Rows from block 3 of the audio encoder of a small contrastive audio-text model, named by matrix and row number. Rows with one number belong to one neuron. Each number is 500 + 40 x the weight over its row's rms, rounded and kept within 0 to 999. All counts start at 0. Numbers have three digits each.
After each neuron's rows are labels from the 100 clips, of 14848, where the neuron reaches its highest value: "strongest on" is what is common among them. Only what is clearly more common there than usual is listed. The data: synthesised imitations of 52 everyday sounds, one a clip. In brackets: how many of the 100.
# fc1: MLP up (encoder.blocks.3.mlp.fc1.weight, 384x96), inputs 0-95
# fc2: MLP down (encoder.blocks.3.mlp.fc2.weight, 96x384, transposed), outputs 0-95

fc1.191:554449431591490483474450494454486477556557507541471556517508484566450449490475497494456506451514448514583532544525467464522534541480469537544465591457533520486552447488496472503454530532552549547471462496444523442456546520541541494505577546493596538487519499450524481496546453468489465506
fc2.191:468536442534543431465574483495453468487484510525555486542568532556473567558540486537498559507562532514511450499555408475475448509477586500502476499413476517451538532468511510496448496481419557500457489544462495523470450490553439464475500454575480514536469501470502447520532550438494478493
strongest on: signals (28)

fc1.251:474463415432503486510497545516514484518519569462606505559533515498497560579496506554538467508488521508470514440559571511560452461387502414501466478483516517541507482519485528452532579470478473519477429594473503526494424492490513497525528500536508537412486493489449494472506475520488487509
fc2.251:498462525511428470497517578494524501487542467484568449563469499595527492504577538442504431448504499550492513507467521486523419489481559537545532506476515492447537525479445494449507561471445485532542518496477451466453460431549558503491543483514480554521382501562529551530529514513509450459
strongest on: animals (34); siren (29); signals (29)

fc1.361:524492447498470447535555373532574371523421461503480482496552454559536563460553454494450486469492442474402461551528479481504514449534474481493506521503474531480485498488470482524454523500562510506539528528441510484522444524469524477543491518461528550509463493515532555496444495469554466496
fc2.361:511527578528494502472525509502437525555478543572505462443520445530490442499438515526448435469508494475519500563483431440544462435517508510462511419499515531506502579509513412543446472452484572453435505530516485483520516534479576540473515527467518576471496545539519514512596464533502496454
strongest on: mains hum (54); animals (34)

fc1.248:519524473493580479459457528502431493452513435504502527486417517510553589504454515513511486453449493518563562488500481510483516464503508508455558450568459547458512522493512421502484480429471511487532473474521573453482588466535515482495457524522537460534449434549604530518444538531519448539
fc2.248:479517467506475487528524496500515482534536554546519467503433441518420546449485596451540501469490474519438513461455510482551509496470529500463482491425507449505432440498539564511481482461478564479534547549468499530516562552491456502495513501486569463505578558499478377449461549514427530485
strongest on: household (43)

fc1.283:544600548523530469458439484547471488513524530522448458462468535508489442513566503538504493530466469481486579531514500557504450492451477413515532545497460521522578465525438554439537515513570551425496553529550477545507435503529513424455461472497555544529483504451479423525497489476494541493
fc2.283:559552514586473447505495505512516574459526518503477502505493544485455455516526469500478508509554499562490503489525479533515478520506449553557414496602480455482481458525476517508536455460429491508512526536413495511559446496561493454513495467531526511489529524377539452565429492458449571482
strongest on: machines and effects (45); sawing (39)

fc1.129:502502586515539518484569487486449494490439531511522520557524535528453467475533567460444515524536487587546517532457488503524512480601499462494490495466552612506493504491523509512533521587482465549514516512598490560512512563500557487485430528433492469490437471458505492440503529465470434467
fc2.129:485530480457474577488568501498473510509442561491553482507564436603504454495472514432494431477500497569531515530488492469476560469497491525496522521492432580530440498452473520501506520498510447478486524500594470450529519464482481493553390482459530512568466436418544528467524499506509533542
strongest on: rumble (43)

fc1.11:592455555518509543475484495446456483468530457479526560437487555569570464408487513485480525537448495500528504522590476527546491485521517448521449538493424453483560497526508413466468538493498538468529560496502524556541501483433533451499489481512474507495454530555459464505523408522456533547
fc2.11:469419467452478581532517548477488500556470481476475486583480502451510523505556452526482514463555505510483425487518540482448500524551482465505572462453457599574523535555478476510507490478559517502538449438460470469536484472557461516489412443456485526455574436524535534543514524529533513509
strongest on: music (42); drum roll (41)

fc1.201:441478550517507531428519506490529522562568499472462474484555494379592442519483562506545537455515474450497473502463542514527489506510490523461553492555507584423510538448540511471463469461546463454432513483486533538506535477541532541507468500442584540470553467475478514461534505556468543522
fc2.201:489561509481524487466503544561490460426551495422503506471514492524417433487514489506435449531564565544537518600465553466502468493495500581521515474398536488494464462502461507468571512534543435511529540471508486494434466566484499490490480450539473451551512542469490520539535466435535497540
strongest on: animals (41)

fc1.374:516438485538513466495466416532514503544477519549549412473523487429550542475497489542540462450474576552539444525543479547446560527503405539486470494553464487503542496550493414471552549437479464514550504490461510481525515448570553480456496466550532568486551520466472487515455502511541488507
fc2.374:502428399506522431480454482435415555448522542498494535526471479499477483457539496455548463539535519495474486477493493533489511511516568429481516515574491510521467507443501493428540446542569466564459568511502494446473521499542543511469537516589582552527502438465479548477510569503523501480
strongest on: sawing (37); people (36); applause (25)

fc1.178:482526440520521488519539480465527533491405541504537480546530477522470469489536472519457532515503463455479494485498548538495485540487397443491507542538507492475543507472458447542441577585530553437470546486448512448403510514517493478486483494485504438487414536602444550470448488531444515485
fc2.178:516522471440480521485445486529477497547568568555567531490485529502487494534538488519415525521488513418481574481504548492456492522452470555495483475419568491550492456521486453486458483515450572523435520545534439451538483478594485460493480528571461485456479527476500524547580489499516495414
strongest on: clipping (83); text has "clipped" (83)

fc1.349:498505439528503494518464480500505520521485484534497495429449456503510483529547508526470555466458524598578509518501459476517497502503547515500460568560500541481517516527553452554507518539469473528503464556536529517480463552493419595548481427557461525533520460482497536489529479550337530518
fc2.349:478464477503513544506490503522451435610496422448561490441483456497475522502536448499502608504515538475510548530459500545552464510469506444460498534494582491491581487466495514457478494521472524547531473467601445547510510485549488507525429482489455462506597452469511495563504450518472464479
strongest on: rumble (34)

fc1.304:541478456548497417509480512503434562523537539499595612524546540476514511509499510502487495559511527474457514545509439510459477498554498467476490383467525461511525563547464487506546530481492493549490511486572531496464484564498542479552484514509538474527440466445518426548475476528582502432
fc2.304:476435451499482513524504498481424495496565463546442449536491475488542530561416501476532480482467521455504502463501548449501480553525478487486512502453428520481429484513493429546438558458536551500583582526499486464509552480539510438516445574469511511530499505451522522566510438524501509608
strongest on: white noise (66)

fc1.113:510457498436461497531542499521506450444482505529446549513515454522510547483524473455497534504528468561565444559492453464511602525483506499532464518446447486478527426452562431463453523464423543497482514462414479532508553542452512521451547468447519494575522535543551528578482529513496485548
fc2.113:427576502501565529468443533516563457478471457474487477524462502489481487512518506547505551456569499517404432514527529525433550422467489465488542488492481519503477501447506539541502513446635481510527493468456519473539586458570497485528438536515490500444521457517535449547493522525545528530
strongest on: siren (47); signals (47)

fc1.62:454462505442527510602534531473491437505478538544470527498483522481429549494426534504443500531520479484480477480477521477577488486554507562452500489516415481472396466557566519473553517483531530503468489467483526512563496545490395514557526551535514469516525440538543488488567438509553500485
fc2.62:509544499511498528507474505464518496473448523484490525505551526463442543465500521472506467437556522488493474491536567465541518389414458534560556507503430516515489491503477448477557464486478471481452571609391475556540491512555527542464498424503542502526535475534509518572444463496470538498
strongest on: helicopter (26)

fc1.209:517518454506494618476500537528524478485455521400485462469449533539491454532570577451486521458504514456611489478461525487503550435515517489543492559442483485534435438471437489509478512496446494544507505531536484553552492529509548555462493484494487517442491516457502521494446553564530422524
fc2.209:508558525438491482460526550504472476478461445507450557436453575507457564479545527457529460465499488554511453472474479518436500528464490470570419507500470481504424508420472494546491604537425464524485418525528487542523505557514545492441535487515551526546522545491517552497468520514527511566
strongest on: machines and effects (51); sawing (39)

fc1.324:562505500544518483536462425535584508572525511471561544490538468476451485544509484498475511435497456532448496553511576507472588532486499507600473548479472439452522521531536431501566456478508528500475478570483455544494480480476528536466556431491505479505458505450482546468471496506412536436
fc2.324:516519491553536500503429510525487523551536531503507444565529458576433480453460498509464555543596461509403470542477519520552443478467473519495543517504525510536451523519414521460524426496511495557537560508557548445455493496486490523519488444552517443437483506424470477549477504463556454498
strongest on: machines and effects (55); sawing (38)

fc1.288:477501563566493495540465535463431441437547476437567486546455513502501498475533419539495471564522458507505519469508466520521472499505526471378607496496554541484477522541457448467462522535530458528530566467433528493486503515548484474571523517482440478497537460496570513445470510473559504523
fc2.288:503540500473461508467466528567475500485513428521491510440545560458501486494479508521546520517587539427555518547503467530608521526467523526553509476476470473434524540539469525589526482495548493511554515479481442513467484400540414400504486501534443505508553464536457482496507496442477449496
strongest on: people (73); chatter (51)

fc1.59:523519505540486537601476540431453526437512511527461468530443557518527537433523483490536549530574561487463524490513528520550487543445501508388487461467510433490454514475472488481472529493539498510503540453485499544517482496486474517563566472517452435524513417505423518454428522426544540506
fc2.59:560547504519437495517549491521529521488519454468509430522470458454515498424524494394514493527502493501559457505506559573460548534468552547530469501444524480502429441558535446541519560455555559524427501476530507525483472476573487575493488480517508501499476503438492514528398443476521475452
strongest on: people (34)

fc1.95:493490442512484490549501449499491460508493563504482453557442464464500508532435560445514443417458497495595482509391524548505474488517451520493494532595505457472482468485544468479540519478492520493475488527471513559583476549500465494557451513500492541503538544572461605482461550444481508478
fc2.95:416481442484499533495500456574453557461542532503533535433493525509599481456486550445460470518522537530530516516543499563561519444472458519467499574526498491509478501400484500535426527461525475541506526447466557524447512522546521551523526496463477539460468484431465474532564480447503478573
strongest on: siren (42); signals (42); meowing (34)

fc1.193:560538524514512505554523473518525466489486568434462529423511525541534481572446521501512490462474513525456490477426538511516555545468496417480436502480487501566469426598478499485561450442501497512528486597393545502430511564533490476454492496515519442527480510492524483518498457436495502476
fc2.193:521543533477490419487559532448465473539551461442487507548463534479467517435525448499526582439540469514546523462501500531478421423534455552462501498531544492544505489488487499561498463548520582433508513546519516464525568546520486484496499553442493501530488449461464550418505496526427573471
strongest on: animals (81); fly buzzing (58)

fc1.55:484533522472504470503480440505495408508552529477475496508457547544507545515532475466494498459531515489424532507524467448532472467533482442509487502457574502578406550460509473503435509472458524542538546528487519450399469504555436567528465487508523510477560436476521440466577522445492502419
fc2.55:548485466530509492460490465459543521489494534479519575470442484530534491522470504525568489522504520452509439545516571503488454414392424499544520573520483534504507517532395559468475476504501476529470444455475510544483528454492524488571460554477457522517531552536451496550494571410533497475
strongest on: signals (32)

fc1.279:531550546530443519497446452471543492506527581512450539543416558509475529541506612463526495584460577479516528485515522517556556517494553475535490559491524528462483471420445526422469485440495515429459505481529531493503511421456482528531516483442505572474520519500484454512504511499564492491
fc2.279:467544488512443486450527494506510539519493471470490488469475533482484611540488508443541509500545539500464571552506532523561528433563536454554487526558500534498409511434471515487504522466406505424511479527489526545526508462453506573466541514455511462540520597515575565533499458539492474533
strongest on: rumble (32)

fc1.371:507527454538572495510462502544536524465443469532506508491503520537482452485494556486487571475461447493521537531462568541569496503557497512522538523434422531483481528522531517430589527534545520503489549514504480477450485550439473423561497498508492557490561485498452514626484453533457531578
fc2.371:448525446498475476533484493544488524492544441569461477511546536454491489490572515587489562536547468498474550474470487555460472443476517392554528465425537536529505516500524496528446494516511565449479465540465513520503529479422442454411498496444545451511555469568571510517483496498545503494
strongest on: rumble (30)

fc1.49:531530509506556509490463553426470430467448453454537595479462488527474471529523555512551604473516471532522483558566412485544471447531463530465499533463515590448499486476492445504532442439499463495507516492430541527533471480499505514531506472514519478489558471473567492502413526470464551486
fc2.49:512517480514512534546472460481536469496584460513593496513491490512480481460537519500522495495448399489554531511591502531506578485536582459462469549418556515492509476490520498506545520518494470492455433486471442539451517473521457526550502506568408498567456457494452502424463449449466511522
strongest on: people (48); footsteps (37)

fc1.169:526494478568511447523486524475531421439506483515432499474508480474488503520498426550532449554526537520562462474435541505555591545509588521514486489539458529480476526484584469512406532508432487552488475497571523515467503491442567422486525515542491450497566444517513541496531501467472459526
fc2.169:510427495495504488548535537480462558510453497529419506537551512452487454493498525493533556494464490494432412421513544487525577464483432560464541546527477412463499460461533475505547493522477473418520516439497475488544526502557601464517567459486539537516466472495502514519467561470464552507
strongest on: machines and effects (62); helicopter (43)

fc1.375:501475537463529498479475469469468474506455489573484471409492479537473441524517522516476545454499416517581534550538490559526548495482538503465511556578500518486490447516498534545572533520534464549498497482451520645521492493505498489480482397542519536448432439460501458501530492449471514475
fc2.375:444548497534469496506471488489506528475454532440417502527478596516587508476508525520566463474529528487474540519477539442505508494505438481494439432517554412544486471503492542538473484416482538501459491565500541470489518445466558512458513606493555463541466562527486497521578540509487558511
strongest on: siren (78); signals (78)

fc1.132:501532415509461420452499513434477446541453474465582550500490509488522524551404475487505495491429460526524534507538478472499557536504537470511473496499489455491534483520505536475554522537496515480542459513548518554430548452517389512513490566510571495481442504441523515565573455439462520477
fc2.132:517532425514533523522505445468576520479454480500443485491404519574497473416570459570533531479481530465475514512479469542386442465423493499461560507525600517469548543488425489490568487474501518497519506524498454532539534535476533464452526517513520517478521533467513525531546510449545510531
strongest on: household (41)

fc1.224:476432549535519528510503508443501562437517484472485533537500508486480553545465502489435481514478504535495566485455508523417506562488510501487474485486453443525611419510508398518557502610532525497559488520533508511550478489439436527467473514486511466464548531458474571532474547488485460568
fc2.224:509402561486487506478474506523519470510477451520445451553446541567484518492523489504516554510457536558528435456513543454485503549427553503579471562530473480496497567485483480475476518477460504437493502418526529543519524533568429467461495533385553488515574466500548501521538458493465524524
strongest on: mains hum (80)

fc1.321:509467509508530546487497461481489437498470522523453471511543463517584408500469450499614468466515478549498505552512519537417539532589545498439497559522489553490498512520452467533498523522478502580488512490535542488534500464450509551470453424507424478502546441410447449490497532511527486454
fc2.321:498475502528508520463471485458447466526444560413433466577453515538495498488431487509500482491542521490503508560439558521507462455505493551504425538482504482502507444503546540530497453524480471535448616529493471460432556531444453531447437517461462513536579517540501473551503540554537472449
strongest on: siren (34); signals (34); chatter (31)

fc1.57:402575457494543499517519435482468481526511562500510487533489460487569427518520497488489456540518504492608522480450411492476483508434468534446558454492557510596488501532476525506505543468461496539488470554453545424477468455537503475521507446562558561510545469481517540463485498504498560472
fc2.57:530492525468447551530524545463450493503544501491506483447447540572558497542508436590499562469603557545505429511463514490521514437477468511453532421423520478533562467504486455509555457528508573485564490490432497458484454549490520529453479471486461458523493487488497561497539559535520491531
strongest on: animals (42); frog croaking (37)

fc1.188:517480567517447523502518573405482477565545516508511483446495498512509509439492515529449469540462528453478499424481582507501437483502537485478502480530526473486473460533603531580477466489530532457542455487459505483527464462508519417484452443446539440490460529466458544462498539596442512463
fc2.188:472499511407508474478505417513468483426535482542517573552461534534483505508516436508527535475530509470492495458536492447466504451482515487495583469453539551517494580518511566540548505495484473449479421585488520495480416519495517466551485481481454531529531526534625503488553524478555437496
strongest on: reverberation (66); text has "room" (66); text has "reverberant" (66)

fc1.156:469445437523488458541456526458530548494474500538534504564504549462521566457500558569506457536521555472523543525519519572485492502483460478487517509497474421588529390547473472423487491554487520522488498567477505495451512506483470576454541444514483463449476461462546489514483598524440498519
fc2.156:387526523469565564542514534559535528471490510442472513487490489498451503613454530478530427521474509553458473495489480543502461540452526504563433426493505524494471462547522474470499514546492529519569419570498412461468480467461514536524561426500498506538457512470525477542524489532527488529
strongest on: mains hum (98)

fc1.244:505508540531475558543501497488478522408517494484501517494454559488515612465466582457513522443584521419466504499547460488465522519456557469490495495477537576475525521427517539438478536468538484514457515440496504532459561505532554483546570515462455486470502435502463478502501468434593506485
fc2.244:495433485559441523457477516477533500510539499501524562494524427460542462577577475503516569541408483474532567482534575511538466484460498499493470521493515511521498479557451567418427579568533554524453530479487454478549520463504471496518471462498425518422473471471503470494530487464483535467
strongest on: reverberation (65); text has "reverberant" (65); text has "room" (65); text has "noise" (57)

fc1.348:505447506487449479475547552470545507510531557552533407541468438522515564472444563487452479451497450522462528499558509581496553445533465514437480519496489488529501484481470505477548509478527544530450545500554452429567476486487509554510508474480493462560544465469534525417571465517479430426
fc2.348:466555547530532448520459477467552474473495345479485547514512469488518513507583518451514531474497492562539488510467536447467503498444429493567513458571469445539496533508499506480491467519419483503469536526457464508491470465492574513518527449489449540584469514521459563538507578490472496548
strongest on: helicopter (36)

fc1.116:501511538537516496510507532512536454505571495496482506531485468548473553524532426461451524489503503567428467533472574463545527415419563479527554461532421474542539480435498436510556522520486526500520454523462567520486458588476460508480451523558488479568510448517451512511464480507592520519
fc2.116:511610546491517491458507551445495538541512501520455426486557535438522456500468425472478471492551525515490438518571433472539528516469463530459499415552512601437532529513514469497527532460478459490442494498569516480496504480455552487431466485439540543545452549549523495477495449514510533503
strongest on: reverberation (64); text has "room" (64); text has "reverberant" (64); animals (35)

fc1.307:452525492564540476467567484456569493522532556459475474483574554489497494444496514469544501457469480474507543501480496511483503483552528470455503586494494464397507468516504569469476458443439525504474539510501555473408536552517477465530449481453602510501553500481521551493433433513438463463
fc2.307:424480476471532497491436483574507490496490480500481506447553511493487519488508536495414472512502500489497514460605516486545553503459530398540502484488527545477570475513545466514472571514494568519515480490550457488537515517372464523473557509488477449499483429498478473435572559475580479542
strongest on: signals (43); church bell (29)

fc1.331:460552473439496504450520492487426509443492555504473501432477487529475439488475475545477492549485549516598574430436574542506485450391510481432537532419492518512485440527512504534480519521491531490501555502504524483530453489431529547595442477487518510521486529485517481447543494471473554524
fc2.331:455507530497542532511456473474458489494469540525483488504449494465444456486528503478483530453539497459499459529541480473535414544470454557497416529586479511525430430478488504477520438462508490508459562536441538560604411497526467518482456523544594483538519499492482532492468544556510583485
strongest on: people (41); frog croaking (25)

fc1.6:574520514549518504468540532489452574483523537521547471513523574500483522519443533501563517565545442533565514459488460401538427523474522505518515476505507481448488479473555555474530474500520492466588508446491539505565460459519437508487465514483510453569449505579485504523431423574490515493
fc2.6:526475479451514516557535481485497467526549545576526544444557555569450492377584546499494487493492502471484416497473566442489445509512501522522466483534511461521530431468462532460570514519511508538523417459489454441524513481483497510479470498523564408490566507501503458494511527457463558498
strongest on: people (46); crying baby (44)

fc1.56:567385503491507544511511454498473454475508500515504507514457520531512472499521449535531436497533546541502529503569477487520526458496474480521442555480521562518458480508443457514490503506528475545586326534521523559431503543561473494452509457419517508471501514501503464491490457547535525459
fc2.56:546593502484445554511578570463487559541510438491504479389520507439519544478525553464532481542422531507488477540434543523509494527459513469516502463529476553424487525478509475462466543520575482527451565512512502542461471531455474447508463486461481519488532532559527483504483417515439464462
strongest on: white noise (39); nature (34)

fc1.362:517462482512491492554508471466504568492507514414525492536501548490515493558545476510465521538529542547517475497510434486461476562546556438456463492501576454477440537396505569496513462463488511526465442397507550523475475530454544520535587521538474535527458552526488513546487554441490428471
fc2.362:502472517513487528473520462486490562510460455431505547497540460435524523486523491487527519466506499458502545525440664495444457504498525484508530545509507518470507484540531544474467531576593554535449523542484426469525525427548475406494482522466513502463533424466560486500573502498520502484
strongest on: sawing (27); crickets (25)

fc1.271:442487530504545474543426503486524502451517445526574530470496464554521458494410459409508510502498504491517478503487542457477547537513449532516467470605508533511509493492499512429546494517469420513492485473545600477506486554533605507512478504563540508467497401466473463541479552528471505458
fc2.271:454538453445489511550512529455521557597529455472549485517514461495503466488448520454435526511468523481476511484487508508510486517551497525428495495407518449477531495524488518537477568469462454462564561448439450475514485536518537442418616576507526486482459486533536452541542497529482569492
strongest on: siren (76); signals (76)

fc1.27:497478467505565552525502514523527508436471514561512532432498508521524530471509495449490459530437533472596486445523518457553533462524432437535578482469494484472457437446490527495526420486565500555484546454457511561522487505485471498524470536495488474427519471463427495535586461478604495485
fc2.27:541475471436492512514558551482453468539466417529473432487464507481538520499490534483551427585460580483519506436501539560483506551530448489465516563477503517522535538493531438468565534479442575466444479500428510547510501507523467468450598470481522567475511536459508470431501529532498473485
strongest on: siren (56); signals (56)

fc1.73:557551462524562526550473529550491476503619404433529525534530549431521531459437453554547480454446510481518466460515552484493508508527498548512463555398489527485514466494506514516488473467476457493535548604457433512448494512525536511515469537469532532527507527575480505488488449495508519468
fc2.73:499489538513500412532596439494509472463480532507474519497493579525492458537422479496489544490530528537538431488509513482468501569526511441482508505568545540512425508477480520501520447486437551501568494466498439546547483515444532502492456453549471508542457430475522528498573389520531434528
strongest on: animals (69); howling (44)

fc1.140:478533471578456513523472477575520503481544523541511571482471548558446542434512535546448521441519510481469535494497545422531503466534519526463510520476504423479468493406466555454514484491443545484470519476486510526459503518430488512485538484590509502428539491466500554398498504517600476523
fc2.140:478524488479455580514542470514493489534452532510469490460550499431447509454451502527521514566525437571570495517506475490477491536498488440468481531556467542449491503516603441447508486494501450500472531495588480500483524479594470531487545461554582550534483520519536473453416492518412521469
strongest on: reverberation (73); text has "room" (73); text has "reverberant" (73)

fc1.121:412499507459511520475531508527535521530479550552549552450482481497538484478451553467481454430533453405522502418526513483478473452455501495549549486454444435518475443451528523461439448510534505483557460460502546489464508459456590454478509467553524491526462500470460451498516496474541465604
fc2.121:500485457525567459395496552546448509511491508462488507474512493583497498541493495440460491494494520520562484588488502501450567503514513451510530510514533516533507513541455461583471516464533557508520508486432490593434505477463477503517492447490442448484521478377540550510526536530461425555
strongest on: signals (59); siren (46)

fc1.292:504392570546505573549474492481455529474466461539514434481525537585488487501475524498552493508443515476481492525483503496494522551540486491489469466462642492506555556490464498530451503480541497486546489518420509419478477488518496504581517478450424538552447469496504484535452537550524523447
fc2.292:511475571530519512472518531504472488515491434460474453447476465482487521565521487476532453451491506424514498534542513496493545367542488591534534542510490505535491504490526455469435514559499524498484472458550495515494471495520505457540470458462577514482536537468527617569411487446432529517
strongest on: mains hum (45); group: signals (38); siren (27)

fc1.176:490474507528493490552518508594516490495546482478626545551517503465443495494543518510455552525530504572480539538509484458558558458578592484477518494488511528506499486450486521509506486483465521457531463467489525504502547468417509468426490508525508479543566544530531483468478438424398558456
fc2.176:508469514535546538453451509484497507509432641514418534547509539522524440538423485544489576454515529471500422498485531452455518559489493435600470434480486494511505495479466508449529514495517520556447539493459501493448559504548575485476519542502525515448484464529464512492507490574488481513
strongest on: reverberation (84); text has "room" (84); text has "reverberant" (84)

fc1.74:455572416516487482499487507492513488506501505479414479536494533527533567486498516525457572581520451466429556538465462513479608464445475550536442506509591534511475505550530550518525540453498549466481450533492444535508481478500490493428512418538458441482510482467522500468524550521544533444
fc2.74:491492516486514460487514507469403443475496502506485530513482559521467528498557516509562517528504456507462460477454478480461471483505410445478467552588501502537596453515491493531549487511469497521568476474491540500513526514611518573464527486484504422376482476475503595510516557532471525534
strongest on: people (35)

fc1.163:450506469477447522533541490483485503526556478498474453543520486554447449540531523484561619502445540443442533503562574447511479534495513469460430495481559468449477477517529487413517539519484473476446447484506484491445472505503472561518524567544460518465488449550504502427475506400540502530
fc2.163:517545455478517446551475501477525492486525463511466516484409545481382470548524475472486500544484571472519549421482488551453511507453498547572497512483476443492531464551504482507499499459426559531438572524502461525523477571430540502473511472482559553462480447553476575516522458550543522487
strongest on: sawing (39); animals (36)

fc1.91:535465457489537440492460466556449395551507538414485444436480535522475544506444473545495546542479576479517450554455521491478514470534507465429423420541486533544470524572496444468537506532510503509438571545570516497540555531486543485507504431507495531515493531477531488538495495504545515496
fc2.91:471489553499496446456489447523515517518567513534497478497476487500521521484490478474476523494507540443545504544455491567501510586508503484504497534552480534550443399561447462469506411573541537538508429484525511433458461439459449530525456520432420508562562510506520600494516499488476534539
strongest on: mains hum (88)

fc1.270:445574515565475460510524559539561443505498517493563504569506484524478489492497441522435530475542529565480492558475544462485518503440486515474497422523534533454474413414499471522526539523466513478545538528462541498439491506514522502379535515506513514463548498615533517472520469510455541520
fc2.270:488531506523456437473514467492564447493549591551461479577522490513504467492480398526432535484584531497442477574492511562470525510424400523495494435496434575515502482509483445485477470490492503507495581464517505477427537507543547527474495509478503580475522490525437507483491492499464525522
strongest on: machines and effects (55); spray hiss (35)

fc1.142:504442481558453525505542533436489464501533541479502461468504504515521457507542555484518466459437513404449555434435486529531440551490567526488540522529499458530479452433483502574555526507477540497541492540414503503483501553500469471522521411550473500553567498500478540506443522556578460463
fc2.142:444493500448504532438443496508477476490500430505525516541520531542544562515495528444490537541585471541573493558578483447520475437509486482437484457501438519485477555514480518510458551469480465397504550434492469472478491499486581484566507534495482505504553467462465535532518534487483603573
strongest on: household (51)

fc1.38:520468580461522454463526548460547524520520588530568496557431525472496470481530532452508528512455441566435469447484519454484567453529472510552503418481515486553451597469487512557488529489572520499465492491511531486552480512455518475476516468565497541504505525446492466503545473492508554601
fc2.38:519502557515547470520503456437503467553496533515558457539466555547559473474511510452534479509484396504501469491502535448490495512518469497454512492504555494583514536489440521502441474480568502443560482527488452461528444474378522537489574526470440423528496496420504547473535464537518542540
strongest on: machines and effects (48)

fc1.338:480511430523478480513476452483408484465417436505445532508533553513539520504461441561579538496475549533549503557528506421453550547457531536513528464514478525479478514490551453527452472543545509454485470491506540562472554501457527542512514509524502609477508515553550526582426469514514513496
fc2.338:481472550521545564484522520514557568454472510486438487507529460475489526475514527494511444432523447513463520484514456467520453444488522534530510530502521482470530477575474531480477534520431444533520544543460494531630525489560467438497506435480452416456586446423474444498519471502525507553
strongest on: household (40); helicopter (35); typing (30)

fc1.134:452526495442446534481445387520443481477473420490447538410486471577531533504454533565510554484473515506464438501566538496515504497501556504461506508469452428545525472458497515502473497485486452475438512505428455496481469514517582548498535533547456436529521463471435445465484523493446485489
fc2.134:543453484550495521491560476521567510483525484511522492548495500528475475454475494404528509516525498555494428585524402471543529418463499431517513569537541467553496453532492576433533555472450493460511481511504440501435491466471458498457486479531571462530505560490546429539529456512511464526
strongest on: signals (52); siren (41)

fc1.52:538484504534516500518457570528424526539533535420428472459498554524572544474534508536494547483459478510487503476509498522559506499476609462563490512481365450495521454435526496476540470446528424490517568494491541575480535465475526494470528506549578502516510532551471499495527496531497544504
fc2.52:561501424430560509413543442497441481556526483491528486506462529488444490547439541507523419512531501533470499483527441568509531489541478500547501498500506529489519538480480513510589441465479576455460481491508516535511436428531513552481516526466466503593514439471454508495564486412543484533
strongest on: household (47); coin spinning (33)

fc1.26:562487489518489531532419460490444573473499497544496467485491513413502515498501433527469459556571494524490550511550464516475455491481527493453518513542551461567462545542453452515456454488473446484482448466545421483540444480551392524482502568547521538514506474505513550492535470578442458468
fc2.26:506537536454463572448526507544486503571460457468502505529554501553443456479513445428555566477522403453521538521548538493474514507486504493478439496455518525583429542510516459556534451475511542477509421426527535481534461547494484543428483576500493447541511508495475542469523532498507489436
strongest on: rumble (44)

fc1.147:537462458493573520491524537479429582515502534471527544430451515519469414521465491515518449553465482464486560514528471490511472480524480552416453523484411472487514488484458572517519519373493424537539483475522501516502504562527500533559476452524500522495493519516471565536431494512519418519
fc2.147:561487509491475481490579427523495496515526534481492557497534521474530467454526445480588460474431515477519475436491488486517553522523450485486540483403584514499460521568466563449477527503552534476535564490513505517533548439474548487493526563576537419530511562467514444479587478514471495489
strongest on: siren (27); melody (25); music (25)